A small CTC audio transcriber, trained from scratch: 21.4M parameters.
Rows from block 8 of a small CTC audio transcriber, named by matrix and row number. Rows with one number belong to one neuron. Each number is 128 + 24 x the weight over its row's rms, rounded and kept within 0 to 255. All counts start at 0. Numbers have three digits each. After the name is the row's rms in percent of the matrix's.
After each neuron's rows are labels from the 100 clips, of 14976, where the neuron reaches its highest value: "peak on" is the class under the peak. Only what is clearly more common there than usual is listed. The data: telephone keypad tones over noise or synthetic speech.
# fc1: MLP up (model.blocks.8.mlp.fc1.weight, 2304x384), inputs 288-383
# fc2: MLP down (model.blocks.8.mlp.fc2.weight, 384x2304, transposed), outputs 288-383

fc1.419 110:128134134138119127120103110133119166095144136119176111105116122134121111151159095081129109131076094129159109143112154111124124116103117157167143113135163132126122164084112082169136114117130098146130095138125119144127117128118124148121101124132127143150156173118099131158141089119132151068
fc2.419 108:133154137128125155129126108102091134184122090121152125106124154139101140118135098138164114128134128151149159078168143106138212112141178154094115161141116109127138105096117127128165130142153124101098121090122143118156090159113124123122106098131139122155100124152103139138137141152149141135
peak on: key "3"

fc1.75 097:124142121126120098131146137087111123129121137113157123110163180122103094161145122178148146131152111144102153076146126152112194129121137131134117161138144158146179113131139128131136140108095075169126098121099128144115111143128149074128087109097117162120129122107134130123128145146131091136
fc2.75 092:113115158113168182151168123152167135108107137147133107131094144144142123145157161132154147144097140149085160068107143063130160129090138143089160116126112162101164106107160139116148126108132097082104130127115106106138106166130142175118116141101122104147089122103114114141069123122101128115
peak on: key "2"

fc1.235 103:151132111153132172143125130095113123100096143159149130112119082121104112133139148100108179141150156071095164119144185169104158187124110127113139139074171135124132104135115123159108113113108132150141118111104092132127135123147143141071124109130119157119126098148100096097132120125125144121
fc2.235 104:073134142140133165074129140166111152128133109134136099125109125101142089146122128114134138107126109119134122130169128110146123126141141129100118129147187138136137056142114125092138134149106140110143108097120134090109140116144110119155165097164091155163128118102144073115102113159167139144
peak on: key "#"

fc1.161 095:130139173172123148108129157144156107146094134132112119091042097170148139118112124125161115133126124088104143162176163160095140126116117119168108123163112104125124131126124129080115139138131132145094068174173093146134114107128124177113121084123127101116096116145131102081099094155141122134
fc2.161 087:118123162160138144139170119140129108138128115135134115141152137122166134116093116149139125163119114155123194068151132133118175100155121102118126113119124146111141140104154122091136121117149123097138122120110113125168108131105113135122114113076114110139110128134158110173135111126120136114
peak on: key "8"

fc1.369 107:181120131132133125100097113115140128154142169090127103127122127178081162087107133138121109119126090115141085103150151105172142111156100144135123093136084104113125123125124130122141157077153147163123116114144118105091140144129146202117071110126148150127096131101163110137110117079114137099
fc2.369 112:138148173122163099122163099115173063145137108115109141132108101107176146124182096144176099123135172142139136101118140184100159155130155125171091147137158126092117115129115152133165114134095146157130139125107148115124100115127144090107139122065127142123117116125136146155148193122128153171
peak on: key "0"

fc1.12 088:144133088149150104186102114153135134126096127158130093117123108147129095157124138132158115155127057137151154082159121147108162124100144166124128135116149127148138134135152119105161169165138121137098098138079109140095128096107119108118108152095139114123154112126142108134126130113103101133
fc2.12 088:177142147112146176149149136151140112124115175146128099161156111132140132156117116148159109172110116139109162095191149145117133087131129093112121134180127134155151101114137195093116132116139131098125128124130097135160129109127112125114149131051117106103155145116139104170113126130128141100
peak on: key "A"

fc1.512 108:166113078101146163165115165138122094094110101159163149108097108140119111163130175129131133127120122094128121099160133150140155140102126125092117109118136088173146115181152132119097150130119152136164133105142102074114129135136129122161136109118111160149174096125089104140162143164134144105
fc2.512 113:162135075133115165155108146132101127138128164101134102164142156109150110181121115115124102079126116122116147123129103111096107131124122122091148165117166141156110120169127110152096130129141154128146146164110121109097098156091128093127116150167107133181096084131090142124124112170138142127
peak on: key "A"

fc1.159 084:208151129109127113117104153137112126101063141137107138085087115144114089141158142116151132148109171105143126084131124159160176133111172083103104174099132114122154105141118129115125175164073148145170110129139085099122114095174120127159107160123101113121140137119100122116107157139130146170
fc2.159 091:104133146122138132124130148152110136112100117139149142106130148144087112128141103123136125129153089112162117176139119108133124121147131159095132171140160142122134145132129131200109121161126141120147145147174126123091158142122155165149123150159100147146153158098097135095122115095128142106
peak on: key "D"

fc1.554 110:116124134177100118118105155134159154129156138140122157125140151105107134099137160118134159133083113120120118154077144144150138112139104126133119159148125162154126137093165104164098124133089131161088166171073135152142137104107144112112162121081136126125135142191124129125158149128117126155
fc2.554 101:162121141165096126145125131121157165124121127134102134150109097135111111147125143113143124133121160123132168109131116128151137143121072105115092071146095143140114112147138121111124121153129110100129152112106126135100135085109156144126092134127092118151123125121161130156125109115165132141
peak on: key "5"

fc1.742 106:088136111118146123178116123116179153113138113142109160150116117117115129090139141130134116092107136084133119114147139120131133112126112086149160147124107095112120127167140146140162127164149076134123116128113117093088069134076124105127152129092080148120154130143086088120144157142139154123
fc2.742 113:095143141127099145153125159111165164140111152123135121123085139112125095160093129067099152122107120137116127163143116125096163119110123144118156175105152111118155132125124106149104115121129123167137158179146122132074198136166155106120157119140146131123149126123109138155126129121152125129
peak on: key "*"

fc1.39 105:181166102146159156120110162127112096118140094133147153141098120104089117129164155152141104114113154147157119119133123120127134090103142118166117123119116138192107102139114132152124118138114167117121148086095146106062097123144115154131148131095115147102131135132099142132149153171174154111
fc2.39 105:191137144149126195112131145129101173099122117082142098132164165144122114148100120127160135088077125120166154126159114140153169143143120139131142105125141080100156134160094147157114154152126139100128118138172091083103112148145164138124138112122160112203122089129146118152149091102134147097
peak on: key "#"

fc1.685 099:129154170153152086129088131108118125115155150164112115151137131135153158158112152153129104123097110104120069083083100155168121103138124096112161172119175103119127158189144104147124124101101114138139131139154087153120153127107117119069121106156123158133165095107135146111111128112147113093
fc2.685 089:130104140155108168154145112161130131122095114145106141125150125115118148104087111135113117189107102185096140134143143095122164116146121157148109132128123140105124113118135118078173123106131115096131115132077116082126113110127102142136105139126107092135109105114155131178130125099149122108
peak on: key "4"

fc1.30 111:149132144113144126119150146138137152092156113125125138138106135151128120122131124135136101124130162082147083126110115184104141113107136143143125135114112122119115139145101105152154157113131191115122113112136121105061105126129122164109146124120133127144157116132163138111161143126136099140
fc2.30 101:137123138166158171141145129123148130088145111124117118120118140111147149120117124142136123146154149109141117155115136137120071130110094123134141106111148128106155119094148157081138124096105091124081138110111079121155133075119088155121168107124142130094094114164106132135140172112113130152
peak on: key "0"

fc1.240 090:232160135111137116156109148116150118132090143143122112115071124145140065140151155152141109124167156115123147086120125166143167136109148103104107159115115096107136132165113134103133146127083158140155139094129102106102128113168119110147132136127117104137133122102089134113145163160127108170
fc2.240 102:083124106134142100088101141142118151121115126129125133100143158147098093148163119136153132107145113101172113165121117128116107127124123148091135146155170143126126140181136131184113125157108133123125112133150125112098128163122127168137119155195117157135131134110133115094117111110125124094
peak on: key "D"

fc1.196 096:119116156145118127150128139130084090109123131091163137121171135111165123168079124102121101144144137165120130142146143127117143114115137108120130160111123134116118126132108137101147143110137125141111146141123088155115132095125138093160126105160172125097108104143127123102135088106148118131
fc2.196 091:099124111140115206143107128131090082144108122109121113122120139136148133105129097127125134069165103164118146105135132146097103115136150108144099094136180129139162135123167141112114103110104151141150137072095102097132112120122068105113116132118129086141152108106102119125158116150149149126
peak on: key "*"

fc1.338 096:115105125191118109090093117133142177134092144155116104058148090147147103131161132125130130148126102128117143121129119156161088152129112140181126099134123160124134108139193137096145116123142131122126116148119082146129155092127128140144114123151108149120172126139135161107143117126151111132
fc2.338 098:104132144146136149156126147130167135135131120129161121122127132109112126093099093140171106121111106146119190071176132116130179116157126109135110115142149178113142099159151116083147148132149126071124120144139139102173094144108106138154122118076102140151133123117163113190148113136107130140
peak on: key "3"

fc1.182 100:131146088133160105200129162171122134136117114120113157136115112154134065130127151126127135110115097140159139099167113130132085162111142140139149122103109079183117129157156113111123126171147103127120114131102110111101097089089108166123092161068119087107149136123115137150098119098139095143
fc2.182 100:178117174123162098114122112096136102178136138164108089096135129105151170175126137124138119136151137172134159094159133139121131089123123103154093119135129147116142127116103151125085131112127124104133125140125110088162154167099077135120121119163164115141164156141157110179129107130142145141
peak on: key "#"; key "D"

fc1.440 117:149141096154086112131122125098142132104110110123166151094134137100128120155138110168137129089102135105144128091181142132081157116116124063118141173126141116110125127151133119104112139119102100160117166141160104103119125123115138103123106150109086176131131097142114129113124138113089112104
fc2.440 118:117111148112154158104126111139149115102105136126100104116087176112130171130134141143095155109135099141151141111131136090109104113090144104152135120155123133124140106169164143151158126121157111122096125122126134125139140132124144095115141134165108087114145118089142115134138120113118103085
peak on: key "#"

fc1.72 108:162172164139140103129149124168111134131052071162151134137133121131140096137110111142100160144171149063135127127146183162146105133130151106142129119127150085123129110158133107130183100119112131104144116125142077107061110164157128142090121149077122156100086119130112149140113118127140139131
fc2.72 115:134114101126167134097147157095100130114088107136152171108106143145116137139126107111076165099086087164132091129127112158142129114168113127148126106137110083138141098137137133140171151130126155144124164102143132115136124106171121137167128101156177141118118121095109117098140112122107115122
peak on: key "#"

fc1.446 103:153119106103144131104143134117164122109160142143144125119149144128166105125126126127129112146105128129160117101105108162095160164121105138138175139126102102107181127132170154166127136133116168161109162125114158177106132085136138124122086110112150114118087117121139124119173197087122168109
fc2.446 099:139112117143146119123155151124096085212125140091156099163148126100132120148094102144176147161098129141143118142125104119152167134093100106129134161166133121136104123131142111104132131139144120108102136113123104089161160138141141129150159154153143149124130121108151130164140135136197109121
peak on: key "1"

fc1.759 105:140080140158105109138108125112154152143137158105113133140113123112142133103125125122118148076113108140169090146155103133185153127136093117092145151173129120150143173120147102160156159139141109153123164177119106149126159072129129120112117141113156108115163119128169097136154116130142136080
fc2.759 103:131109204161133132140195130184149152114133157146164147126141139109161166124122117128158114141073131084181155139162135124135160141161142129123138100120146146127127144127154124112122155121184137097137138149142102122127095129127120127105116149102126129149155117086155133148127139138124133118
peak on: key "5"

fc1.312 081:099140126136109086110158158160146131137100160164131114100084064146137122150133133124148109116066124104129111157140116165117102082122109111150138142123122138131113174100119122116155111128197132140169086169133154148158114120140144142105145122098127147130130113149115118132109121145148121140
fc2.312 087:117122155150129147166156138130127109136128104145132114134144133119163138122096117148150137163112115142138190065158141128116181109138138104104126125123126139110153126116141119085145134124147133083144120107123118118165097129114110129133117103090121096136117118141162116175120116135113144105
peak on: key "7"

fc1.549 111:178131123111152076089092106112167155144144131084150088162143111149110185118110114135138153125117106155174109132158111135123172127113125131164120150166099137091133121110120144133122154077184153127120149106146141165110161129132146122135099105120153129143138082138148097101105153117114160097
fc2.549 110:117123173140173101107148115148154063162153124123118121145111104112153171138194075168152089120128152145128123118108137178096139144110131142147109199128151118101121103110125121119162089138105125145143133111128157111162101115128122090119139127108163133141115128144134130129139142127138138155
peak on: key "2"

fc1.521 109:142117131111124115128141153127122097147162171085147082153100121137088151106140137118166165086140093136133132108148137105110144140139138139157109140118091122109156143146138106146164148110163131109113127080107152134109147126133154166146084136128125158152127119068141094154126125089139145102
fc2.521 126:104124134136173091103146148130186063184125129114113143110125123119160151122167106158146083139101186122137123113116138155135133161121131146191133150094123101132107135121120114128125139149113155153135157132105136124137120115085130061112121120095149135117093142141148156161140161127154140173
peak on: key "0"

fc1.244 093:102151149144141056162135147108129133130137091116136128118132144093129102127079155110139132122124171107136138142095136104121171134144096167153160130112110096138142129155161127118135093134170112109124152136124108135108119113152111098126113111117082134159138098098138135134124135162135118144
fc2.244 087:150097144149144143156180131124133105129118113124142121107124155118128175124098113137166162158138117122124196106150112130140148123153105121093155128124114159130172146120122132102109118131141122116123134129103078124134160133122145127135122100087125098150181143119178125143118116142129131132
peak on: key "A"

fc1.81 102:171106144152190102143137128119114169139117112139104149104150113081130066127100096125109122124174158088167135113103109098093120137134126102152155114114149097109082164186143139136135159124103122119118039118126121182108153088102140068124127160119126112116102156117126097150125106149140149122
fc2.81 097:144130124170153171160129125080136132168113120146126103107109162126127168154122122139127129125133137142162155088135140156128174110134126083099105115130120165113147142105121135117159138124104109089153144138115087122159125164114154122102118127105163092151157126158146136183110147136127146124
peak on: key "A"

fc1.367 103:133122111123117165147075114117072154132101110102090138084144119137153115136121140146114106141077158131124109128136138120083143181086122120130140169159144123113113140097125130111172137087122104112131128180112084118117186140162177140097146128126095151116116148129109138124106170124107114102
fc2.367 102:089140143152133177160129121137081111131140075117080092146121135132109117119114158119108078158197084139102122149123158161107157139125099126120136133132132078133069110127131095117156164134120117126100093092132154118145125146124138193220120113113075129137112128097133097111117154139118133139
peak on: key "D"

fc1.392 117:175099129141137084138081168136160126154118165099150130114109143113146148135140168152105122131082113130150111174115096134166122131166116124102135178169176139135172159087155151132143088131145091151101147163108133139167155035121100092089111149112101141147189103135103113131120110155126140116
fc2.392 122:125142151160124139116131117140154103112172181140131143138117128156133165153110120145105088135147127106142137138160147115149126131133128089137120110120174162099139114136122118154142143141120109125145150146129111081122081129062116112083073122087141155152102100108191125144088077127152140093
peak on: key "5"

fc1.215 112:097124157105106116155140129120088076120119120147127163142137092106153153160152122104167128159092134150157123184110117131079133133145105132126127094117149199127102117129125132098168169099157120095097137110118101138110160141136137114169132133110159116164087120126124119186142111148156144139
fc2.215 102:057149077106140140104117120133123087121107152126150135135158140081099128128139080111167106082168152178105131132114152129109167106118200128160106127126137079142122078140100111113137115106118142134151154134112111096138090151137062112119181098147160116107110088112106170138136141147148124135
peak on: key "1"; key "6"

fc1.355 088:224147111116130136151120140124139125106062135123133135089102090150146100118138138135114091145132154082122137115156133139177169132099166080124061155094112111135119099142140134109120138174069153136174132132108103092114150117171129134146125158117120093132137136103106125115098160135108124158
fc2.355 092:072113134117133163103127134142106130114115112148134150097155131146113113151150106110117122119140093105172105159130087122127106123136124144105142166130155145137139151181105128186113145135125123124156106092181152128109152130126157176160147153198145165156132137098106102114107110112155117106
peak on: key "D"

fc1.109 106:120132133120103144126132125117065101119128157134130141166128083100117107137137105126174123142122129171167147183130123107089077128118142151156126137136106182144107100133109155088194106090184113088099132095137109129099179148155132115172145113104159115144095126098114121202173126116157133121
fc2.109 102:089124086108123188086100156102098117111094129100142100159142107116165118139108129113120160122107161158113132113112134157106190130108171123128133092128145122097153100122122137116171129131093095137135136131105151107114090130161137082109102108075138122105141135110114160167104101179139126136
peak on: key "D"

fc1.42 103:167133105101108122136145119169129130152150157127120117112145118136085145086160100131145131129200083125134130136142126136107139115101141110188143097090108162112149126124168108123205127102177086096164144074114106143095141125081098086136126124124137123144149154119119115123180159127118128128
fc2.42 109:150137117116134160132121136114171146139104120091117094154126106105129095148135121108122117140099128166092132136151159145139141145190162141128127100128122173123107122118125136089070146107137112134124097154109109096113170135164145093094121111172134112119133131145145154129139124137136159143
peak on: key "4"

fc1.212 105:129139093177162092144121169151118120158087121101139111070144117131151183182132123131116136156125151130177064134161139143114136115144078115171141106157145132136132133117141116095135106148124131138117172137157150127138164096127140114113111136109130153158171101124148126145108111114157113106
fc2.212 093:111116163146143160143150146145131128131116113090150120103126152125157157122095113151112126147140112146115150152160161102124174103144144124115113118140128153133134132120147127071156118107143123080159106120114098129152094115106101135135092145093138103145124127122165118196139086101125151127
peak on: key "4"

fc1.448 100:163127139151080161085150113155120116179141131139141131102143123141184114130140169128135093126179127175109149134115160143136150091120109114134123146137109114118111107147096129132099099114100105121134068172122173146139077151162140090113146096101128124143124119106131161152101091116122185089
fc2.448 089:162143139166122122155159119116122105135125114131141117129142146107145164117093108144165134164104115174127176089163150119117153073149134102109129147133142137122130117139139125086127120127139147095132113123129086099172077141125137138109108110093120118129125140140188102164140129126106116105
peak on: key "8"

fc1.201 116:166096114126135142138115159119098156122127128172144145125136157135093123150147151126169112138108114133148117109150135095135101122087135116145110157150133126162110097157152160143157132124151114169101119139110133133099141136168116134140158136081085156110174139132111122142104170139132111123
fc2.201 107:177154102149121197141116118123126152109102136096138140126117159142112112153078164085121172131124147095129144102154139120108147118115111104098118133146152067137132094151078110126082151106116133121134164130159096106126130156133168156112122112161118140152146093114167100140136128135148109122
peak on: key "*"

fc1.167 099:125134153110098110129141114122086140110112142121139157173119090142142131158123070147150112124126142175185148131125111129154074142140116128148137093108111199157107136144125171117121143093181164121097134131142123130125154140187096145180142096062149143132113129139130126183182109138124132130
fc2.167 101:044139103100137153126092116111117109121141146123172165162140091092134171146161148088126183103132160166097097115102152140124114118114172128142129122120135161154135127119133085123158119140125133198092137123103111143129124122132070120127151142124126117131126125125067152138122165175150118168
peak on: key "*"

fc1.488 108:192156127149113150135176154126117124089103145109156104141137109112114105111075172099135135168118161160146143107103173165111126084097121120134134137092096120120111124122135160150086081155125165110142152152136122152110148103127154146138146104139102129130110149124100102120127103154169174107
fc2.488 106:141150114122146158117153161142078146155115146146118107114162166118149164108176104126139101124100085122151110105144149131159159149154128129102082155130148114110121111115095125127099123129160105116138154107120167115174094164116152137140113102096083118153100139137137061139096129131147131130
peak on: key "A"

fc1.730 099:103103102144112109162160121156133146121138124111191121132116126123152109133129136091126121106175071131150146089177130157114102118103135141096159095131140117154149120092175085135128184150089113119106129157087117127130088126101116116157087116132138141108168133162085121139162131162123105100
fc2.730 106:186129184168164132113122114138136115092133145071138101123204122116140127100130136157127113160086121120144135169158133110149132099124127109146159145171170123132136147157142174148133118102124121134090121128146125115152141156120162147108137183122102123125135158147126130175144111150122128083
peak on: key "C"

fc1.106 114:157108150102125135106140158088114117094172146137128134147176097159135115104129128153110135079132125133104094126139137138138143137097115153127129147103116113154179123135115107123131137112188167090095114098100149149090089121125117166119159105112166121128099144160140121141168150114141105108
fc2.106 111:160155123140137131119151143133111157111140136096141079119136129128168152111152112132148128171144144083126137150135083140124154154132097155143127118153162111069128131149139110108141144101114161138102092153117104132118125121155134144124128156134144153127155129132154132150146144153107148119
peak on: key "8"

fc1.433 117:148141094128172085136091178132124124164140183085103136123123106122147117156134151124107152106129090138146079165157069082150122113140130137121155184173122163117156152113145157138157109140104107115113145180122112128115144052120114104081116133102134120143184118130116104114100126138122147079
fc2.433 099:148119146114123164189146129092115084145138167116122123132103166128149145152122142155126107116099156118165154134118115135149115110132132085123111121115149144146077125130122147171142110149105156133159133118120073114099137133079080152104093102144158114097114075115148140130172152118113147104
peak on: key "5"

fc1.378 102:119139079151107080150090170132138144146130154141144112146119121124130128126136127145132160128127106135148151085147131137117093099143148127109141127111120098149143123124161120177195097153120125127138138125108170101097109128104132111144133139100124094111128129155111092119148124141151090124
fc2.378 102:160140175155143132103120119133120138095151157120155152138172143160134140147110137121097080175131163116165156143161147110103124097145122115131160126101174129141177132146139176144082133119157146092085161134124112131096133133140145137109126153066114101142173147121128112210155093137134126134
peak on: key "D"

fc1.36 108:142150132147133098091155189134137120146111097115140158128129134149115145133111128184104162132144125125140080104124131123101140100127066109124135137117129141162136115136159103149139106111140135164114154129133127148108175091090135097110133148062168143103117114126124089141165123083139076145
fc2.36 103:165146136129091161143135150116155124110149143197104139138122127129149153156131136114135106210095106093143159155152144121136172134162111143142085120147112141109148136121142104104146136148116111105126104129095101128059128123120140120145101099140143131131135134127139115132116125114140149096
peak on: key "8"

fc1.751 110:110134121143144080097147078148159094126107142111110115166105106157091087144129123100110150169138120131097173134158134133152121112072141145138124110158124118154115149067099117134099107140122115113154136169117080139142153107134148131123088057105120123091105144129126127130148084168137144128
fc2.751 099:099108121110131141147130089134140097188143037170129102135164125119161103142105108110148127179102126179136148123136130117117158131138142134135118116106140136111125139077117133116116148119148148097135100124124152125113124137098119136127075120094099102126101132156167108147119104160095127128
peak on: key "9"

fc1.603 104:141158118130134117141137122142122178151129137108115171060152101111118115130114130132137082121105112127151159138157119167111143100129142108141147165142121112140129099103133134100140154125104130145133110103145107124105132142128189088109144093110134134123120111103098108112136156142142129168
fc2.603 091:101144138148136157125162114160129133110115162143129082119120167142156159164112161162153109082109123144127155084118113088144157113104142103084151137136172149127110112165156149131146153098138105062112094131155098124116076137139108096110120137110088126134098129126141077184089079173134133107
peak on: key "C"

fc1.225 098:130131141130124077156136081133167166110097147113151134148139138140123120131137118140138099109149106130099105104162106159140185119172109150168151132162136127103169123162173088137099129129157116120121126157134126121152167163129162147112091151095161104156150103124157147129158137131138120102
fc2.225 100:128144126151105134162130132126140151155130107131131105156115139099156135127078112163152133129127138138112188102170143120123169124169133088130153111113112164110133147134141108095168122170140085127133111094126115123120072158140103124170145132137106073143121155124191121142074128123110109163
peak on: key "2"

fc1.399 101:108104138126110105135137087118113151121122132169166103103161132120142178092127146097135081136080097167121141121123111098111103158100119123132154161138112112125158118149144088112155115138108145108099116123105127142075127102127168111159121158119172137175150133140065137096140148094145125146
fc2.399 108:157124159161116159158136156127133163183120128133148114133105139090167120121115099096177095143061150136112154084205125154121186123149107120112138121107109149127105139113156124097122123159124100113118149145130093091115097128125105130170143120144136099104086114110173105163083126125177110150
peak on: key "3"

fc1.589 109:130139127158148110135135174126132103093107104120157126104124109117176153157142142138118165116147134152137153144140138159123123140143122134112131141153137102125156131099102134108165129112165107151139141150143069130143119144122114140070135146106156139140168090110078131104098144098102136128
fc2.589 096:117110170100107150126163129135129111122136121128159114098132160128163112166145095173148134192136138139138169145144131122098152106147110119111115111131119157141103116145157137119141114179134121119143124126116100119115090098110117128141103097123134111139099092111172136152103090082147146127
peak on: key "9"

fc1.45 099:139156185124122142105091133161155172113131117083151108106104078150143082175137109099148130081166149102143104102126130173143118114117156078111110106129095115114124140073108116127110134112074128098154148113119079136142146093144159120172142155129108120130064134093078140144156134142116134120
fc2.45 091:156130142119106101090144100121154086105111129131069083105157115139123111078135097128113150127164095089140121155166149138122092105125122171127154113147136149139155122135118164148121115165117132140111117111147116096128170156124169147120111172177118128110151139117146125131115144101084112029
peak on: key "9"

fc1.60 086:182093123081145150147105132100167145091102104140119124104094147132102146131152099145113121116135164111150113134125142168155151105114114091136121161122129109116123099110146118126122140130075094130120140145094142096101083114114138149145136164120151103134164119117129113119128158099093109134
fc2.60 081:094119148094069082123167097153102181106116149132118117113131115158147095118108119081123138081152093143138114157144092150100102121144128160139158110122105111145170172140086183149067133109120133134157113132137132120070145163174156133136138172186145146113169125095126152144141134133117108118
peak on: key "1"

fc1.631 116:161129115141122096120135150129094124123120110116160159139123143115092155112130129156139139138145163115123140107162128166142183121116113129112150154114169140140144090183149099163094155136129123156121161134135109114113132114110124095121120144120150141105131174139127133122120161171111093121
fc2.631 114:109164116153123138116141149082126121113102142089085096153115164099151152174149131119118149137118104137129128104081130093089120156113121102130175155135148163126131127134149105112114110154115136116083116112118128094117099144128145082125121114153126112134137116096128089173097073122114123135
peak on: key "2"; key "4"

fc1.719 101:112122134172114085144059139111160085149111163129093112135137129147129095143121174142132118098145135113159094160132115108131152133140141099089124179136158147152151112123125160165125126102113128119163143133088148114110090086096062111097139125111178125127144123143136123112096104144121123085
fc2.719 094:146129141149105160151136125116078165127151114138127135144123173117164134114118119149136134142114116131151188103133111129099133109132093092120121115102111125110108110100152108143156131128141118116108126101107097106164134139097072128149107140127118128149096096131167088160117124120092151106
peak on: key "B"

fc1.550 098:147153140142080083132160128137111131156155102164120134117096154133112118152105135154167161126103107131133141134125177117102106108106137152122101126128109072137112121085140146138170146133133105141127114155133135140048105174175139097113150123071128142116142163122154091117138121150113127157
fc2.550 100:095088155131149184121160158167152117119100090146138146084111157111112119142129136097173142150079129106091138140169145139173137108143118101076170120104161091119155083127112151102120132122128141121151137116144125133123138143116169132154159125066138082162164132074166140154130147097118161140
peak on: key "9"

fc1.0 110:117126139117146137131160097087139088112142122120136146069131120202118137115104141124144078168123142112160116107073176114161115103136086164121128115131138157129115118114146113135113115122158179129136101154150131125114075166082082129114128126122102127122115143128150099116104119123135148116
fc2.0 108:169094120100098109130148115129161086113125115156126137155126095129118164130168145151123102105145109134077129112127104142145090103120136114109130145099116106147124120127136164114137117102138110113098105111162091139127057115125097107098180102120105155120139148157143170127131076129138139150
peak on: key "2"

fc1.188 112:145116113148129111099117168129120164137149129152116121120109158139131110113121108120112141096089135116145116160095165119138135143169160116112123151127117141155145143067138105157112086147101141142093128157087111144148097090139133089102141137101123126125128120172135123175142114113135142127
fc2.188 107:218124156185102150134116105119138139119127144127105147135150141146103174136112148111114153112130184107174114126144145174152152139109082117107122126173121088113131139174132149123084128149104100132139154112128123072133156116141168140135121104105136103149109117107166141139128137139145104125
peak on: key "5"

fc1.552 114:123136100150145116134101116140137104104141114132162127091125155086143155124110108107143111112119138124155134127111127145179104129103096133136153138147147138126105123130150115124087092137120113151130131115121166139105119118112117145151134106130136117132124154151162132107141032117123118098
fc2.552 099:139140117141146124113131131098160124125134155117119116130125162116133077097098114133169100109125119152163136094127084143147171101126159119136113124104123097130155140130106192155172148158153129092149106102082127143103113147110103156121130106136124135132147147151145126159105093101119119143
peak on: key "3"

fc1.102 101:167143141112107113115105082148135122101143134126150142132152142128095115146077141063135130178095135154157126117108117170146144135095124134139152122164122174120091114144146158111141146120143151142162141180106102139141163127136193073123127154098125095143102123102096109113107121117129139108
fc2.102 093:112137156160120154111131097150095102137134135131134081117135136109167141154100100124126121150080085161121166069151152112108163095124162103120133176104131128121133109122145130081103123136149129102123145148123087134175147118124128112120103124070131082131124129126145119164133097142114116105
peak on: key "1"

fc1.681 110:115117134185184133142140149098121158148138099123142118075118131166102163161122150129098152130120126153143113114147123142136091085147091102109118128141122129086158129089123133117132116156122117146147137132117119134157140123127119116100135127157105145146163127125135149130105135114147133126
fc2.681 099:128102138119137168154132166131129107131122100103120106121116146122154146136101137118115155133117101147135142136163160117125154109151121125109112109140135151105127136109161149086188095104157121099117119130120109099123093115125101157131109131091130074116136132118171160192124110127102137123
peak on: key "7"; key "B"

fc1.442 108:175108102152173145155099120159140150058079075113130159122110122132138134128133117131113104114148152104149124116176128145134146148123099091153146130119144103125142068140129128132109125145073136168164099167105119130090144135132102122111135139141130148158141129108103114133135162141133135072
fc2.442 105:097138108128130156106138149117113114111118153103121104124127152140148081142147075169143086064123090102156136123119105148119139172136101074127140118163159107168121156198126129123129114122124125114155117100113129128119131166135173112172114138209143138126099086099149103115106136127144144111
peak on: key "8"